Rows from block 2 of the encoder of a small masked image model, named by matrix and row number. Rows with one number belong to one neuron. Each number is 128 + 24 x the weight over its row's rms, rounded and kept within 0 to 255. All counts start at 0.
After each neuron's rows are labels from the 100 images, of 14848, where the neuron reaches its highest value: "colour at peak" is the nearest of a few named colours to the mean colour under the peak. Only what is clearly more common there than usual is listed. The data: rendered scenes of coloured solids on a plain floor.
# fc1: MLP up (encoder.blocks.2.mlp.fc1.weight, 768x256), inputs 128-255
# fc2: MLP down (encoder.blocks.2.mlp.fc2.weight, 256x768, transposed), outputs 128-255

fc1.109 [137 113 158 128 107 128  99 175 128 151 114 135 137 110  92 150 138 190 151 119  92 154 120 107 130 146 138 152 162 143 104  96 155 123 101 171 124 152 133  95 151 151 127 151 122 145 163 115 169 137 109 149 107 166 116 119 138 130 121 117 164 151 149 134 118 105 192  66 132 140 134 106  87  87 121 109 145 127 123 184 140 133 120  77 139 170 130 129 121  96 152 175 137 126 136 109 130 142 109 135 156 140 118 127 134 157 127 131  89  96 119 141 128 140 150 118 101 112 126 181 111  93 100 134 142  96  85 127]
fc2.109 [162 106 138 120 177 143 139 120 118 100 126 121 126 127 131 139 144 123 151 140 123 103 150 178 137  87 128 127 104 101 142 118 106 143 134 126 121  59 119 143 115 114  98  88 122 108 125 145 100 145 155 147 127 154 153 106 102 102 156 117 105 108  93 101 161 156 106 160 159 157  80 149 140 166 193 159 123 129 136 120 132  69 150 140 147 112 122 146 118 159 122  98 148 124 103 117 119  85 159 120 100 112 130 117 154 113 132 110 166 131 215 115 142 129 138 144 106 145 156 134 134 146 154 140 112 132 145 121]
colour at peak: brown

fc1.415 [141 195 153  98 126 145 152 142 153 123 125 144 124  69  60 130 129 146 142 127 101 160 127 120 117 132 134 125  81 116  94 128 121 107 118 119 136 130 190 159 137 110 145 120 111 142 136 141 149 109 107  74 118 170  81 166 117 125 120 137 112 120 107 139  89 136 145 168 162 156 103 120 113 136 134  67 115  78 146 125 134 112 107 152 145 157 103 139 147 118 128 108 161 136 117 147 124 130  98 136 148 147 131 117 161  90 113  74 121 160 111 112 173 109 102 136 130 138  74 125 143 195 132 104 125 151 134 114]
fc2.415 [112  93  97 171 102  92 151 129 127 132 120 137 158 160 143 155 132 132 146 139 131 131 121 118 119 119  98  92 148 215 166 112 124 127 132 108 132 111 115 101 142 149 136 123 162  78 119 167 138 125 125 161 157 141 138 136 143 128 141 116 143  91 163 138 164 134  87 104 115 115 102  91 136 125 144 127 119 190 127 134 131 154 167 109 115  71 154 122 109 122  97 160 118 126 147 147 105 134 155  94  99 123 130 122 102  95 159 163 125 130 171 127 163 149 143 156 128  98 157 117 118  93 114 113 145  98 144 170]
colour at peak: purple

fc1.371 [152  80 165 143 152 127 142 170 161 165  87 127 144 125 162 111 123 136 139 134 115 139 200 116 159  96 163 132 120 125 119 128 155 116 142 118 120 110 146 140 114 138 133 122 171 189 178 134 108  87 125  70 143 131 150 172  90 149 130 164  78 147 133 139 132 101 169 134 125 131 106 105 138 103 100 118 127 122 143  63 171 124 116 122 119 144 186 124 102 154  79 114 118 162 103 127 114 149 132 103 139  94 140 165  86 163 109 141 104 127  82 108 123 139 118 157 144 136 117 130 156 119 117  93  93 122 147 105]
fc2.371 [140 103 121 163 133 158 109 175 121 117 139 113 109 140 126  69 111 162 164 147 137 138 110 117  71 125 112 137 106 119 128  99 129 157 155 112  97 121 140 135 120 147 142 127 174  86 109 117 122  90 100 137 118 160 127 125 101 119 115 190 109 124 120 106 103 137 118  85 146 124 109 151 141 138  89 127 134 174 159 140 113 119 139 132  92 120 139 141 153 141 151 155 153 111 122 149 154 118 121 133 130 167 182  78 153  88 188 127 125 163 160 181  92 146 115 136 116 123 156 126 146 126 143 141 126 113  75 119]
colour at peak: black

fc1.494 [127 128 106 164 122 113 122 128 137 121 136  94 110 125  96 149 134 100 120 113 177  87 144 135 112 118 130 123 133 139 122 158 118 144 106 156 159 121  94 126  92 121 112 141 149 137 110 134 143 125 146 116 114 140 124 163 144 174  64 160 120 150 124 138 117 110 133 171 132 161 159 131  86 144 124 182 136 145 119  59 121 163  90 122 159 149 126 116 149  94 113  91 153 132 107  97  94 120  86 160 118 129 127 110  65 127 117 122 122 141 155 116 114 137 120  61  87 141 121  99 124 138 118 108 121 124 133  84]
fc2.494 [ 77 145 107 127 176 113 112 152 160 108 104 136 104 111 126 116 140 114 132 112 110 115 147 116 193 131 154 182  96 155 112  85 138 144 145 146 144 120 113  88 166 161 153 123 117 107 152 133 151 168 130 149 174 121 129 106 106 102 177 155 141 107 112 106 139 137 161 121 123 155  92 152 141 134 124 166  95  66 110 158 113  85 194 150 123 141 134 130 125 105 130 150 123 131 109 165 143 105 109 144  95 109 102 150 133 139 125 133 127 122  87 141 104 119 150 170 128 101 191 130 116 122 147 152 136 152 131 123]
colour at peak: green

fc1.343 [145 109 157 143 128 125  75 123  83 110 143 161 120 147 152 144  98 125 126 121 137 111 126 103 130 154 135 148 175 172 104 114 166 108 165 113  85 102 143 154 160 128 140 130  93 144 117  85 171 137 119 158 112 145 133 151 114 184 100 162 149 154 118  82 150 102 142 137 168 160 128 139 143  91 122 120 111 173 124 155 129 117 119 144 150 107 155 110 171 157 130  92  99 144 156  88 179 121 150 158 126 178 120 122 150 113 123 102 122 156 127 126  97 124 125  90 103 144 142 113 114 133 136 172 135  69 104 124]
fc2.343 [110 112  87 117 159 100 135 119 165 130  97 106 147  95 131 129 109 124 100 137 134  99 121 159 146 124 108 119  88 123 118 145 105 128 105 149 143 137 176  97 143 170 110 123 146 140 100 140 111 179 151  86 156 103 132 143 107 183 119 159  87 124 136 149 137 113 123 113 132 155 149 130  94  83  77 107 100 134 148 117 113 161  94 100 106 164 128 138 137 141  95 113 118 120 123 148 143 153  78 150 118 138 121 149 134 137 178 138 164 114 120 115 145 167 131 138 183 126 121 116 153 119 161 127 130 105 138 129]
colour at peak: white

fc1.459 [171 111 145  91 124 141 158 100 114 132 115  85 132 138 138 116  74 110 166 113 171 104 114 142 109  94 101 131  98 118 133 145 148 114  99 119 131 132 116  81 108 126 115  92 153 117 110 145 124 127 141 151 127  69 136 116  78 156  99 113  99 149 122 110 127 138 129 118 145 145 136  82 111 152 111 120 100  75 126 149 143 156 110 145 120 112 118 119 131 140 132 146 118  98 119 113 141 135 104 111  93 145  80 107 147 136 134 122 134 113  82 142 114 140 131 167 150 131 135 128 120 135 117 123 154 143 145 132]
fc2.459 [122 163  75  85 123  94  91 146 131 100 107 183  96  96  84 131 133 123 127 168 160 126 110  94  94 118 129 149 121 148 114 136 103 141 132 121 138 177 137 158 125  88 120 164  93 130 119 133 141 104 145  98 142 154 101 125 118 118 150 140 115  92 162 156 110 105 120 186 106 129 102 108 105 125  71  98 158 150 173 146  96 119  85 121  96 124 133 130 125  93 102 118 110 149 188 168 113 128 127 138 112 141 108 125 128 159 138 126 132 151 170 145 157 121 114  94 137 143 195 186 104 165 117  92 121 154 148 105]
colour at peak: purple

fc1.527 [132 110 129 185 126 123 150 143 107 111 149 100 144 150 147 143 128 129  98 138 124 125 108 167 136 130 129 145 111 119 109  91 152 110 119 108 121 100 103 191 159 141 112  99 145 101 161 116 134 104 101  82 103 100 149 150 131 101 129  91 166 115 177 133 117 118 163 102 118 128 144 154 121 109 133 139 161 139 150 126 139 129 121  88 121 147 143 179 139 172 155 143 130 146 145 149 136 128 139 133  88 157 143 122 126 101 114  99 103 141 107 108 147 161 160 143 168 125 158 133 101  95 135 156 114 149 155 120]
fc2.527 [128 154 107 130 137 139 145 141 145  99 141  91 137 148 101 114 130 104 125 103 148  83 109 139 180 135 119 171 132  99 164 115  91 147 153 145 112 117 119 116 160 175 109 103 150  90 148 141 135 165 141 175 125 138 106 116 123 129 101 157  99 119 131 156  76 133 101  76 157 117 118 152 140  92 176 151 120 138 129 153 118 104 122 132 120  90 114 138 120 135 153 103 115 144  90 149 149  77 123 146 162 106 148 130 177 134 125 124 140  89  99 122 163 101 107 106 111  97 148 126  91 104 158 155 125 146 122 148]
colour at peak: brown

fc1.667 [139 129 117 148 112 157 139  86 127 119 121 116 140 121 123 119 131 103 178 136 165 165 190  67 164 107 122 113 133  97 126 103 127 128 132  87 143  96 107 125 113 122 108 141  96 123 162 143 151 130 152 144 147 145 137 134 151 123 136 137 137 102 104 140 141 173 108 123 134 111 143 150 122 135  97 154  61  80 128 124 156 111  75 131 114 131 110 132 109  93  95 129 159 136 129 108 136 221 128 131 112 112  86  95 117 136 118 169 133 133 105 139 149 174 122 127 171  86 120 141 123 108 146 113 124 136 136  75]
fc2.667 [120 147 144 149 134 137 104 135 138 152 106 122 125 128  97 155 126 127 118 105 108 113 130 120 157 133 119 102  88 178 126 165 128  92 148 146 119 172 123  97 111 172 105 103 170 101 130 137 102  89 125  98 136 125 100  77 106 135 159 120 114 172 107 121  80 143 160 138 131 142 134 108 119 119 150 107 141 195 126 142 124 133 109 103 113 127 164 148 192 105 103  91  99 147 107 146 120 131 121 119 135  79 166 142 145 119 125 115 148 127 134 112 126  84 118 125 128 107 152 181 104 149 166 165 131 129 160 174]
colour at peak: blue; brown

fc1.280 [144 154 118 101 139 118 129 116 134 126 158 164  99 153 101 110 104 143 121 132 178 115 105 151 130 139 138 120 132 169 119 128 102 144 165 118  93 144 122 118 110 110 106 173 147  97  98 108 156 128 140 152 113 111 147  90  88 115 147  97  99 134  89 124 146 162 116 173 122  80 125 217 170 100  77 136  93 139 113 137 117 111 107 136 168 132 129 117 114 133 111 128 141 144 111 111 122 157 122 157 127 140 118 101 137 134 111 126 117 129  93 101 118 146 148 103 148  96 186 114 112 156 100 112  95 132  95 127]
fc2.280 [132 133 113 159  44 119 144 123 134 121 118 107 157 140  85 166 155 112 117 125 122 150 136  99 110 128 110 171 137 110 133 128 125 128 148 121 149 119 157 150 143 122 138 133 146 158 129 108 137 149 104  83 140 166 126 148 146 157 133 177 122 130 142 131  79 130 137  91 129 104 107 138 100 166 125 118 174 124 169 113 154 116 132 121 144 167 122 143 159 103 140 148  90 138 144 156  93 141  97 100 131 169 102 148 147  94  99 142 111 145 144 121  87 131  91  79  91 147  97 128 112 133 140 177 126 133  78 121]
colour at peak: orange

fc1.366 [139 134 128 111 134 139 169 112 101  95 117 141 118 135 151 180  91 159 102 158  99  88 119 104 157 151 140 164 127 119 104 110 145 129 161 139  91 135 128 146 140 147 112 127 122 142 122  91 140 142 114 122 113 123 190 169 118 114  91 176 164 147 156 146 145 110 107 137 148 115 156 162 132 130 102 111 118 136 157 132 147 113 137 156 158 150 134  90 164 159 132 113 106 172 142 153 119 136 116 121 151 156 111 111 141  92 162 155 137 178 110 141  95 121  96  85 106 133  94  94 133 137 146 139  80 108  56 128]
fc2.366 [134 145 160 146 165 160 131 154 110 124 126 109 148 108 153 107 104 147 127 126 139 125  77 143 127 153 111  97 103 182 102 105 111 120 154  96 133 130 140 131 130 122  93  99 127  96 178 130 127  97 136  88 137 138 110 132 138 114 104 113 127  94  96 127  97 146 125 172  78 133 183 130 129 170 130 127 141 124 185 113  87 129 118 129 130 114 172 113 139 144 117 103 118 105  84 148 105 159  93 115 139 177 104 135 167 140  87 165 134 108 144 144 144  75  78 143 138 151  92 128 162 116 142 125 120 144 146 152]
colour at peak: pink

fc1.174 [158 123  93 141 149 121 112  99 143 170 134 144 121 138  97 128 151 101 102  96 112 113 145 119 116  95 132 125 112 108 107 114 140 157 127 115 159 143  86 134 165 128 127 139 136 138 120 147 103 142 127 137 125 131 121 115 140 135 119 124 156 149  88 142 111 145 108 117 147 120 123 100 131 116 123 123 112  98 112 105 121 120 157  96 146 123 115 102 160 108 105 154 122 168 132 134 120 111 143 156 171 124  98  98 118 120 163 130 137 193  83 138 124 171 160 147 145 146 141 165 152 143 157  84 192 126 124 148]
fc2.174 [116 128 123  94 123 124 104 165 149 118 111 125 158  99 154 143 128 117 146 134 147 120 113  89 114 126 130 103 117 134 149 129 111 110 121 148 123 120 159 146  72 134 121  87 141 100 100 144 135 124 161 136  96 111 134 113 161 117 113 149 155 164 161 123 149 157 110 123 115 108 121 135 165 101 164 153 108 156 132 171 144 137 127 173 167 133 159 130 143 102 146 134 168 119 104 125 107 146 179  81 108 144 129 156 126 142 127 132 137 116 142 158 171 134 109 117 121 110 139  92 120 155 131 137 117 115 119  98]
colour at peak: black; brown

fc1.321 [153 162 153 126 102 137 115 146 155 139 136 172 113 106 106 116 179  89 165 124 122 136 146 127 103 184 181 140 149 130 128 130  98 138 111  95 157 117 119  97 134 111 134 160  84  92 146  89 140 140  91 119 113 141 139 125 155 108 140 155 109 109  92 103 142 106 131 162 142 176 113 135 105 146 147 111 100 110 112 131 128  99 135 143 168 113 181 161 160 145 115  53 155 147  83 136 140 173 122 114 143 147 126 115 123 122 135 120 133 148  84 164 105 126 149 148 171 102 127 121 130 156 123  91  92 133 114 133]
fc2.321 [139  71  91 131 127  78 107  80 109  95 117  91 127 174 167 136  99 116 133 156 118 127 108  94  99 102  90  90 104 144 115 131 161 133 150 123 138 130 136 160 134  92 130 130 117 148 114 156 113 148 150 101 142 134  96 146 140 189 117 129 111  87 138 124  93  99 134 121 156 121 136  92 144 129 160 106 162 135 115  97 140 146 138 106 137 117 130 103 114 140 121 168 128  92 178 131 109  93 136  93  97 134 109 139 105 120 127 102 105 121 139 110 143 128 137 137 115 143 143 130 142 134 115 113 183 144 133 134]
colour at peak: purple

fc1.217 [118  88 102  95 139 122 128 132 141 120  95 101 111 141 191 109  76 163 137 145 132 134 125 129 131  81 147 111 121 111  93 135 129 148 131 124 178  85 112 116 144 123 133 173 138 104 126 124  93 157 163 122  95 134 150 154 137 133 126 151 145 119 118 164 147 144 122 129 121 144 147 116 121 105 142 112 185 165  94 154 111 110 120 176  99 156  73 156 117 147 117 140 158 134 150 176 157 104 120 190 143 149 127  94 122 130 150 131 122 135 105 147 151 116 150 119 149 118 162 148 111 164 120 155  85 111  67  99]
fc2.217 [144 150 180 122 138 159 133 127 115  86 134  94 148 104 110 123 168 136 118 153 167 102 136 130 123 153 139 136 117 123 142 143 105 157 127 148 108 149 184 119 136 168 150 109 145 101 170 141 156 145 133 151 105 114 123  50 110 148 118 147 120 150 165 118 105 173 119 155 107  82 116 166 121 117 145 136 148 128 147 100 145 112 124  96 108 146 148 103 168  81 143 156 117 155  89  85 149 133 140 115 137  74  94 117 157 109 151 191 105 150 105 119  90 135 125 139 128  93 128 151 108 172 155 125 128 162 148 177]
colour at peak: white

fc1.302 [136 143 110 130 154 146 141  91 110  95 135 182 106 123 128 140 127 151 156 119 115 150 142 161 126  75 104 131 114 116 141 133 140 124  91 156 100 148 123 167 183 122 136 127  85 109 136 128 142 147 153 151 153  87 142  98 184 147  83 145 158 112 149  98 121 119 151 118 137 135 120 116 104 130 123 144 160 135 151 124 188 163 147 132 123  85 107 109 159 138 149 171 123 125 105 192 125 129 153 108  99 124 128  82  80 136 146 112 108 120 122 142  96 165 144 128 159 134 136 115 158 116  99 125 108 111 160 111]
fc2.302 [140 138 130 110 137 132 116 132 103 121 136 118 155  99 132 138 115 131 139 155 113 109  97 142 130 206 168 146 120 159 104 130  78 115 175  98 112 160 140 123 130 140 175 114 131 138 148 126 130 104 132 172 134 134 133 159 149  88 155 166 120 187 115 142  92 118 122 125 111 150 103  96 119 134 120 139 170 150 106 189 108 114 105 137  60 134 145 182 135 123 114 101 130 161 110 159 120 105  60 144 108 112 134 134 101 105  91 141 121 120  94 145 157 124  97 139 143 127  87 143  84 134 115 147 139 118  77 126]
colour at peak: brown

fc1.368 [ 90 124 133 143 114 132 152  98 105 129 145 118 112  86  96 139 136 122 155 134 113 124 170  90 140  81 150  84 113 179 141  96 133 138  82 118 161 113 132 127 124 120  92 146  73 110 187 152  81 103 149  83 137 125 101 179  99  94 105 131 106 125 139 136  99 115 129 159 124 137 136 106 161 159 148 109 104 100  95  83 170 133 109 165 142 140 139 130 120 105 121 112  92  90 133 125 156 113 115 149 127 147 122 109 130 117 112  85 109 189 145 127 153 138 131 119 124 133 180 119 140 186 168 114 101 134 120 105]
fc2.368 [119 137 148  96 119 151  93  94 152 139  90 143 131 139 137 126 112 153 135 134 140  86 143  92 130 130 129 103 119 143 111 185 125  93 148 141 136 136 157 140 122  98 180 186 128 117 106  87 118 136 110 135 135 144 114  92 188 119 139 160 126  99 134 131 155 120 146 161 126 154 116 128  97 131 124 117 115 155 131 143 135 135 109 137 108 152 124 106 141 106 142 144 105 117 104 160 107 155 161  92 141 116 118 133  74  75 169 133 169 121 120 136 132  90 139 133 103 174 169 153 134 118 161  92 147 153 133 151]
colour at peak: blue

fc1.510 [139 199 178  68 125 121  73 168 130 133 133 132 103 143 119 136 153  83  85 130  96 109 103 127 142 112 117 102 131 135 100 127 160 110 115 131 141 122 152 126 135 138 156 105 123 131 173 114 119 144 140 120 156 143 136 134 131 144 127 128 120 135  89  85 118 120 126 119 102 133 145 141 138 158 142 131 109  71 138 124 115  84 155 128 147 133 129 124 131 116 158  96  96 169 113 128 132  98 104 111 135 137 165 106 140 115 135 108  63 105  81 120  94 106 136 119 141 128 131  95 147 149 120 146 149 101 131 166]
fc2.510 [147 101 100 144  96 151 122 114  88  85  85 151 132 116 158  89 153 139 112 120 146 154 125 162 136 134 118 127 104 127 129 156 156 125 170 139 165 126  85 134 131 142 121 134 114 124 133 166 154 124 143  71 119  77 110 118 127 119 109 111 118  92 197 100 140 119 149 142 124 171 159 155 121 107 189 130 129 110 128 113 102 189 135 123 106 139 201 160 118 189 129 116 146 104 103 136 150 144 145 126 142 127 134 107 106 133 155 122 137 108 113 148 107 147 117 114 181 131 135 122  91 110 131 138 151 109 130 152]
colour at peak: pink

fc1.670 [127 157 146 176 160 132 121 118 131 132 129 115  97 110 163  96 164 133 108 126  96 129 122 118  98 128  98 160 105 143 127 138 136 125 121 145  90 139 134 143 120 153 112  80 124 140 114  86 144 117 135 112 137 178 138  94 110 106  93  84 129 140 125 129 135 109 154 179  89 132  80 145 138 111  95 147 138 141 103 122 126 120 132  96 133 147 184 172 134 119 143  76  78 137 160 134 150 147 131 140 144 126 123  77 109 125 125 168 146 114 158 137 115 114  93 129 176 138 105 105 140 156 102 156 126 111 114 134]
fc2.670 [124 111 119 110 136 147 154 144 140 103 156 136 163 135 135 151 136  91  89 143 137 141 114 122 149 148 131 103 149 152 111 121 130 151 108 128 139 156 136 124 122 118  95  83  95 160 107 157 166 135 106 142 127  97 165 137 138 125  66 110 150 172 145 116 133  86 127 108 101 134 121 128 170 104 154 155  98 113 160 123 106 134 137 119 155 129 147 144 132 159 138 108 159 175 118 115 166 159 143 118 139 119 124 152 100 140 181 110 101 108 129 123 121 141  89  75 105 141 114  98 125 110 140 119 157 130 164 141]
colour at peak: pink

fc1.65 [123 140 120 128 121 128 218 164 110 114 158 162 114 115 106 121 147 133 116 112 153 151 143 109 179 118 123 135 145 116 132 110 161 126 139 131 143 105 157  97 159 137  89 118  94  86 121 109  89 126 156 154 119 178  97  81 176 106 110  99 132 163 105  96 138 118 115 147  94 100 167 104 116 144 112 135 126 128 157 167 129 168 202 116 134  97 148 118  79  78 150  60 102 103 108 154 136 156 130 108 138 117 129 123 110 124 126 142  99 145 144 139 133 108 125 115 103 115 107 114 126 116 123 129 161 168 121 111]
fc2.65 [154 135 103 132 141 158 125  90 133  66 125 141 121 152 185 128 152 131 145 116  98 157  98 155 102 146 139  94 123 150 115 121 153 154 135 152 107 129 112 146 112 103 108 108 180 108 139 151 119 119 147  97 111 104 129 176 130 165 147 108 161 109 124 116 127 147 135 109 161 184 146 115 101 155 169 168 155  79 105 112 121 145 177 124 118 126 121 139 131 176 145 100 179 103 110 145 127 144 136 129 133 125 146  52  81  61 122 157 117  93 111 167 123 153  90 140 147  97 124 141 140 107 162 121 140 100 129 122]
colour at peak: purple

fc1.46 [167 167 140 106  91 101 180 122 110 117 150 146 140 113 133 173 158 191  98 159 134  90 144 112 131 109 143 141 131 115 144 141 112 116  86 161 135 129 140  88 158 134 154 112  91 142 106 107  89 114 132 113 143 148 126 109 123 158 189 190  85 126  91 141 168 174  83 132 168 129 103 147 112 121 121 113 153 140 122 156 140 101 175 148 152  97 172  97 136 108 120 110 118 108 119 126  98 169  94  94 123 102 135 112 157 113 114 124  97 107 106 134 123  98 113 132 134 109 123 156 142 125 127  95 115 190 151 101]
fc2.46 [130  78 111 127 150 120 121 152 139 100  67 127 144 156 132  85  95  84 148  93 110 131  91  80 120 104  80 180 108 141 123 134 140 160 127 105 109 126 127  96 105  63  79 119 121  84 131 161 194 163 157 131 150 115 125 125 108 133 143 133 166 114 168 100 127  79 136 171 167 138 148  59 121 116 143 148 119 118 101 107 143 116 128 111 173 136 128 143 158 144 141 116 173 123 120 122 106 150 152 137 113 111 134 107 128 115 126 136 126 153 151 132 115 129 144 155 107 118 165 112  90 151 136 147 119 123 150 140]
colour at peak: grey

fc1.336 [110 144 111 121 140 113 115 130 115  58 188 149 109 115 102 146 130  88  98 117 148 151 115 139 146 117 121 146 137 123 125 142 145  84 134 107 122 112 149 125 128 135 121 141  95 158 124 111 121 114 136 170  95 127  73 117 174 155 111 131  98 170 153  78  95  92 101 152 139 149 128 146 121 157 112 164 178 124 126 163 140 123 146 142 157 132 138 118  97  98 141  90  65 129 132 139 165  97 137 137 133 152 142  73 147 108 157 170 118 117  95 141 115 148 153  99 107  95 122 111 121 163 158  98 122 122 122 114]
fc2.336 [ 99 111 137 125 108 124 154 123  86 124  94 119 121  98 174 134 118 170 118 117 146 143 131 137 120  98 153 151 119  84 128 119 120 168 120 131 146 143 110 104 171 164 140 141 130 105 144 128 145 160  97 148  85 122 147 145  95 112 137 116 140 108 136 112 129 118 139 178 136 133 142 145 105 137  97 108 104 138 161  94 127 120 143 117 102 134 117 155 164 178 109 131 140 131 143 181 127 167 109 140 148  98 122 127 111 110  77 145 124 136 107 136  93 152 124 124 150 125 100 111  98 123 119 165  94  93  97 111]
colour at peak: green

fc1.362 [151 169 114 140 114 129 137 176 140 109 135 106 146 114 117  87 123 119 214 119 125 131 138  78  74 109 119 136  92  99 121 127 107  99 147 115 141 125 117 106 143 135 114 161 168 100  98 110 136 103 142 123 118 117 147 168  84 134 132 117  89 132 125 123  97 105 132 143 133  93 132 163  99 148  94 120 129 142 126 123 146 112 139 157 138 120 162 123 124 132 124 138 110 133  92 124 124 119 135 107 117 172 117  75 108 144 132 132 122 145  75 133 120 134 134 156 213 114 151  78 140 145  82 106 118 145 140 133]
fc2.362 [149 130 113 143 162 104 149 127 122 142 120 143 117 124 108 163 141 153 142 138 138 108 120 175 148 149 137 148 157 134 133 111 107 130 143 131 147 124 121 163  91 102 136 135 130 169 119 182 152 184 139 134 150 114 183 121 134  94 137 118 118 103 178  86 183 125 140 136 138 125 145  68 165 108 145 134 134 126 109 109 135  89 156 125 144 111 142 118 133 144 117  97 130 121 150 105 120 121 111 142 114 116  91 149 116 123 136 141  73 126 117 161  92 133 169 155 103 138 138 139 111 109 115 139 124 194 139 105]
colour at peak: white

fc1.399 [135 141 138 115 137  87 133 163 102 121 137 150 133 164 108 172 129 119 108 119 139 166 148 115 162 110 161 167 131 174 104  99 141 116 168 141  86 102 131 164 145 129 110 116 127 114 122 133 122  79 149 130 149 124 131 119 124 145 106 107 133 177 139 141 125 121 147 152 116 118 144 136 129 123 104 133 146 136 136 145 111 104 157 130 141 120 135 144 134 143 127  96  87 173 115 101 177 121 115 131 140 145 101  75 178 118 144 174 136 143 135 111 138 120 125 105 152 103 172  98 112 124 133 132 127  69  93 136]
fc2.399 [ 92 145 102 146  82 113 117 134 124  81 119 118  92  84 174 150 158 156 112 109 188  98 155 132 110 118 158 104 118 108 141 122 133 132 148 109 181 137 147 146 143  95 127 156 120 144 165 123 126 160 112 140 117 117 127 134 145 171 139 115 139 123 106 118 142 126 150 109  86 136 149 144 140 193  94 138 134 140 138 110  93 117 122 108  83 159 135 128 161 105  98 154 125 154 128 155 143 138 117 114  98 118 138 135 108  80  93 113  87 113 141 201  81 115 168 113 110 114  90  90 142 143 118 165 118 115 114 110]
colour at peak: white

fc1.266 [126 142 150  74 111  87 113 114 109  90 159 103  82 135 104 169 154 110 122 131 135 129 156 151 157  80 122 138  99 182 145 116 121 119 136 170  91 100 138 131 135 133 153 124 105 153 118 125 133  90 137 102 165 140 137 121 154 138  91 103 132 156 122 136 142 145 127 109 146 156 142  97  78 135 103 139 125 129 151 107 155 104 125 107 120 124 131 131 152 108 126 100 100  86  85 121 139 160 111 119 125 132 119 116 140 120 152 114 132 176 123 140 159 119 142  89 121 142 182  93 126 142 132 148 140 132  66 121]
fc2.266 [131 145 140 150 131 133 137 130 107 129 110 145 176 110 135 140 158 169 149 116 156  50 126 139 113 124 158 109 119 138 133 127 186 154 148 113 148 101 121 129 122  90  95 167 123 145 133 154 130 165  92 136 150 122 122 110 124 145 148 153 117 104  88 141 140 133 160 177 124 166 139 141 129 152  72 130 106 134 125 139 112 119  90 135 119 122 179 145 164 129 109 151 116 165 168  79 122 139 155 133 128 149 137 145 119  79  81 136 112 109 142 130 105 147 170 156 106 131  93 141 136 134 148 120 158  95 123 151]
colour at peak: cyan

fc1.620 [138 114 115 138 134 140  61 125 115 153 139 148 107 102 135 140 143 106 167  96 114 136 151 163  77 154  57 158 161 110  92 110  94 140 189 144 150 106 104 101  82 125 154 131 178 135 101  78 128 103 133 108 140 149 106 149 111 157 164 132  94 147 170 121 167 126  99 105 133  86  75 102  76 126 110 144 134 151  72 145 104 144 111 126  82 134 130 108 160 114  99 105  88 129 115 146 142 144 123  82 147  96 118 137 152 166  79 113 110 109 138 141  81 114 171 129 113 116 112 147 120 121  86 114 139 159 126 109]
fc2.620 [127 103 113  93 167 108  78 100 173 134 122 149 129 139 122 130 124 132  97 102 195 132 130  70 136 107 144 161  93 156 166 135 157 116 111 139 165 115 134  94 150 136 112 156 118 130 145 126 118 166 160  69 150 100  89  65 135 166 115 140 107 123 101 166 161  96  91 139 148 138 115 165 144 130 113 126 151 136 115 143 139 128 159 104 159  98 131 136  88 114 146 121 145 149 111 142 127  97 166  96 140 104 109  85  93 138 124 129 118 112 168 138 156 129 149 141 140 135 177 135 138  97 135 147 179 134 136 123]
colour at peak: brown

fc1.718 [138 142 137 161 118 107 174 101 144 147 160  94 108 105 119 171 100 155 141 155 111  89 136 147 158  84 128  90 116 139 156 120 148 111  95 113 158 123 142  93 112 118 124 112 110 152 167 166 109 107  84 121 148 134 146 126 145  74 132 117 127 105 102 121 125 129 118 159 161 173 154 127 100 140 136 165  97  98 153 116 126 123 157 144 150 141 125 116 156  96 143 115  96 110  87 123 140 154 111 128 127 122 148  82 129 111 112 114 123 146 108 108 134 156 116 143 141  97 146 100  74 120 121 143 126 178 130 112]
fc2.718 [105 122 129  94 136 121 121 115 142 129 108 164  63 144 118 111 125 131 108 110 117 127 131  83 125 106 138 128 138 152 124 166 116 117 142 126  97 121  91 136 123  91 148 164 124  90 116 115  99  94 130 165 131 136  79 106 115 140 153 134  99  72 118 114 154 112 137 134  89 141  92  84 134 116 156 152 141 141 101 154 132 150 113  86 128 161 150 120 131 145 151 142 146 107 129 146 135 114 170 127 137 108 140 166 140 145 132 121 133 106  97 131  99 111 136 141 130 160 198 148 118 182 129 100 128 125 126 145]
colour at peak: cyan